config.yaml
train_examples: 195000
cutout: 0.25
targets: ["large cell"]
norm: "rmsnorm"
moe: "top_k"
width: 384
Rows from block 3 of a small image classifier, named by matrix and row number. Rows with one number within an expert belong to one neuron, the router's apart. Each number is 500 + 40 x the weight over its row's rms, rounded and kept within 0 to 999. All counts start at 0. Numbers have three digits each.
Before each expert's rows are labels from the 100 images, of 14976, where the router gives the expert most weight on average: "responds to" is what is common among them; "lies over" is the class under the peak. Only what is clearly more common there than usual is listed. The data: simulated stained blood smears.
# router: router (model.blocks.3.mlp.router.weight, 8x384, trained with AdamW), inputs 128-255
# up: expert up (model.blocks.3.mlp.up, 8x96x384), inputs 128-255
# down: expert down (model.blocks.3.mlp.down, 8x384x96, transposed), outputs 128-255

# expert 5
responds to: crowded; two lobes with orange grains; spiky cells; small cells: target cells
lies over: small cell
router.5:453566491519531456509555544504484496460500462426477585524483539468487465474398522466455500568551553517505457482478483443468499486534495531547496492546488453510531477553527448579464526513591454515561541447456497401496448530480519468495541438489486432504482514429464527548481561463505460462433485485553512559515494482564564447502575505501464445516492495490403548440528451477533484531542
up.0:481501515531526511477504447541530454454486451460450512463464526511517513552554460416439499516563562558470510448495498555420485559432482627545500483517574489502502497562538486440498505490442501488485549391429546438507569540453594479394468536515483525514534579484527578515485463519529501481527570474469495477563483515495490439514532485460488493512471538453558503499450528507457453594501
down.0:521530476547581527471451533417515480468535512507501512527487434561464507440469506547482479554524531508510550505504492435485554500493443520487468482527531492523565579492399552450473510468512552525466491503492527527550453510437552499458518489523480524448557476532471481538548489477484500508485431461532470378530518532515604446534506475508498515397380475444449541528556474524585498527481
up.1:539575524542548439536503527464527505524516486541494463449555575537418531492510453491477468517536555463507607562478538471544429519491510562538531446489483511523529423495511499536473493526523517476483511536534455479526498517571530450533517553483467515530503525533530479544464507471460510551555539528503436515545511564565483527496505512515413538493446542500495482525459500492499495502554
down.1:513472479469498539442461500476464503475504480448478460474443602524505537494507535490508430535498522520549491442486463439509530507530584568504494573410500429443482496537462494454501535492555408507448485538424522479509473475412528463473439503554533552513555520478482418564537473509548491560510521441523441522453451509442476488493489448533495473484443519502452521426481504501503514512473

# expert 4
responds to: crowded; round nucleus; discs; small cells: target cells
lies over: small cell
router.4:432483457492541552522462437479430475560456500474495590491501499526431494493533500559480485499501496483448504432523490502514559402497516474523486548500538528498522535484472500481512504459510488592497602577548544563471489410520461532505525521526498518466557483477531539471363495479465417566518500468520561460450469539492517507577533565518549509503460511437469508503444542500492523543487
up.0:428538522546466444465499444469418497494447539496413472502500507487504551504522462560498530532515493445498513567530437487535472490446536509512449483454466512508450484499507498481517535452425479512504484532470457494566537526569457531526413483584558534531480482522483530466433524557504437524543557475435513501441482485491460516505503478458552430486491537451593506556459459411555407492584
down.0:527484503496534483532553492562439545531522498493528509470476518539536461462551532482459504480492445460498544507466511487494471483506530537463516505547594471515421456564522515500493487503543454485572539476521440432525547518517523502547505531470474485435486509476427500495462578516463502461503476509461430518511461494496495541461508542425462492569528477456525486486614530543452486522517
up.1:490528554542528533445437447556441480480500574518552549519488538507540574449521524487573544527484539494481519498490519427500521534578538505551511530473457478478516488505573521607563463507486515513500534439451477468480458428479486506619502533487560443528432500467509551501526442586499511501464522461474541566507520529498552463517485490511497560467479492565513461565424525467448502383527
down.1:517467548464519393460540498486444492483488484521441613467495557496533514448496574519473542448505445503488506519402502445443498467571479482458470510503594454461535467533481444452560551480498477488499511516455560526533497525529487527422418512473541520518559459481467529496497552540477524463438463428549553475528419526520454472536568476496442501536516579543504475510474414485525492488465

# expert 0
responds to: crowded; spiky cells
lies over: small cell
router.0:481441410575436542547534457545522487475491606508502502574554493450493454481537491461458467522464514483458458535525529455587521494521475453479462489526485509548489508513501484472494513544497453558476419491501495542514523484468458546514458445488494451539544460437534460486514478475503505537566494503532516564481437529526511534473455450547512525546490492575470534476496569461435458482536
up.0:484441430485488566559426602537490548481505449426475429521477557506595548549453482447451511519478497442428483454507474572541426475483578443550503486536525514582482553496429487540458448460525545490515503534520451531542463443528443484515482532539511540585498517463537475586448517478499590498512485486513528520490503433440483460489546500455533512531521483460480553555515548477466504510543
down.0:490548511494429407489525484493506510492444453457507463489508492461443578510575512528471496475524492471486539489452516504497540441607373455443453431551531510479492540503481508550560598500500444476477529445544527520487450467455578579489489556432491456483511522412534511534526458496566481462456548507520430501446501497504455512563541482513554529482550517484541448508499473473432494476477
up.1:545489499505486466414445497455459522501436435491539552453504442429518506449436504554577431512491567566482524531493474494350538476569551526553465502450566494404509499627470466559459529474494614488569514501514558474481452542477499441461443516515491568510530467495485479526622464499505506418481457474457491503491460512541471519540494495526457436483583455414517495489523469532468475529440
down.1:503479488491518481564542460462539423496461509434550523510478466475468424507555528501542565533506450562460498513522569514453485485517484502558551483523534487472562502499481452502501541468478550466513491559509483529591565502486487490503452474505541522448488496542503443503534500474559454512458556485515461543410538540516497493486577494498510451498566530470488470490501535428525493553486

# expert 2
responds to: no large cell
lies over: small cell
router.2:462472470423459493473510565561584448524488477525440464461486487435529526443544486457511491477505450481601495536545439486455460548530592480477456449452540487444506496451495560482520526520483537451480587492469553452456525446457433518492479454502477516472522532429450525475557520470515495468431525576584490470465514512580483436533462485539468489569568486567581533528490421548475554474509
up.0:514440461486494520543496474561513464508489462554567483519509454505454515459484491515462417515541528472422514524405437515470513471473501489468467493511529496541469555453454493547467489551505479436534472502608508518480488564499518545494524485536466583514516515495525527491518485434411454499508437542567541517449526467583496426461552566529507566508493469546494472496527450568488480498568
down.0:449497520438490587536457484485484501520536485588478559488559461520495477405541493512571503513549460513514592416493511493468550528502499431496511529570487567537458614513460579532530449465513458574525501459465519542520452494492420434499492522508544490476514513525531445542443590429477532480525491493516558491549499488505493486474455489475463507509513442508553522526448461506493506503476
up.1:472561523462479505477486447471545457471469584525541488485531473485537429505440546518494489461487466540551513483465496455525525491517492506479512510588536480554498544478490454551559546527462512474471469502513487565533525514538458529500466452495408537487456458492417494526544465526473529477503533538563492424503520565505477457464480463448403520511533558446509536493523520471538463483538
down.1:464528524459423531508544492428565447519514494470544545551514505502378455514524450465497463454515513492509480529503417451517496529515447539572483544494462517503504518465454428606525533488480484491575487503461547534619509519510455524488526492463478416489545510537534408465499471473497517504527501458470537478522571516531503497493453512501496592525491506501525438507524556387420505512439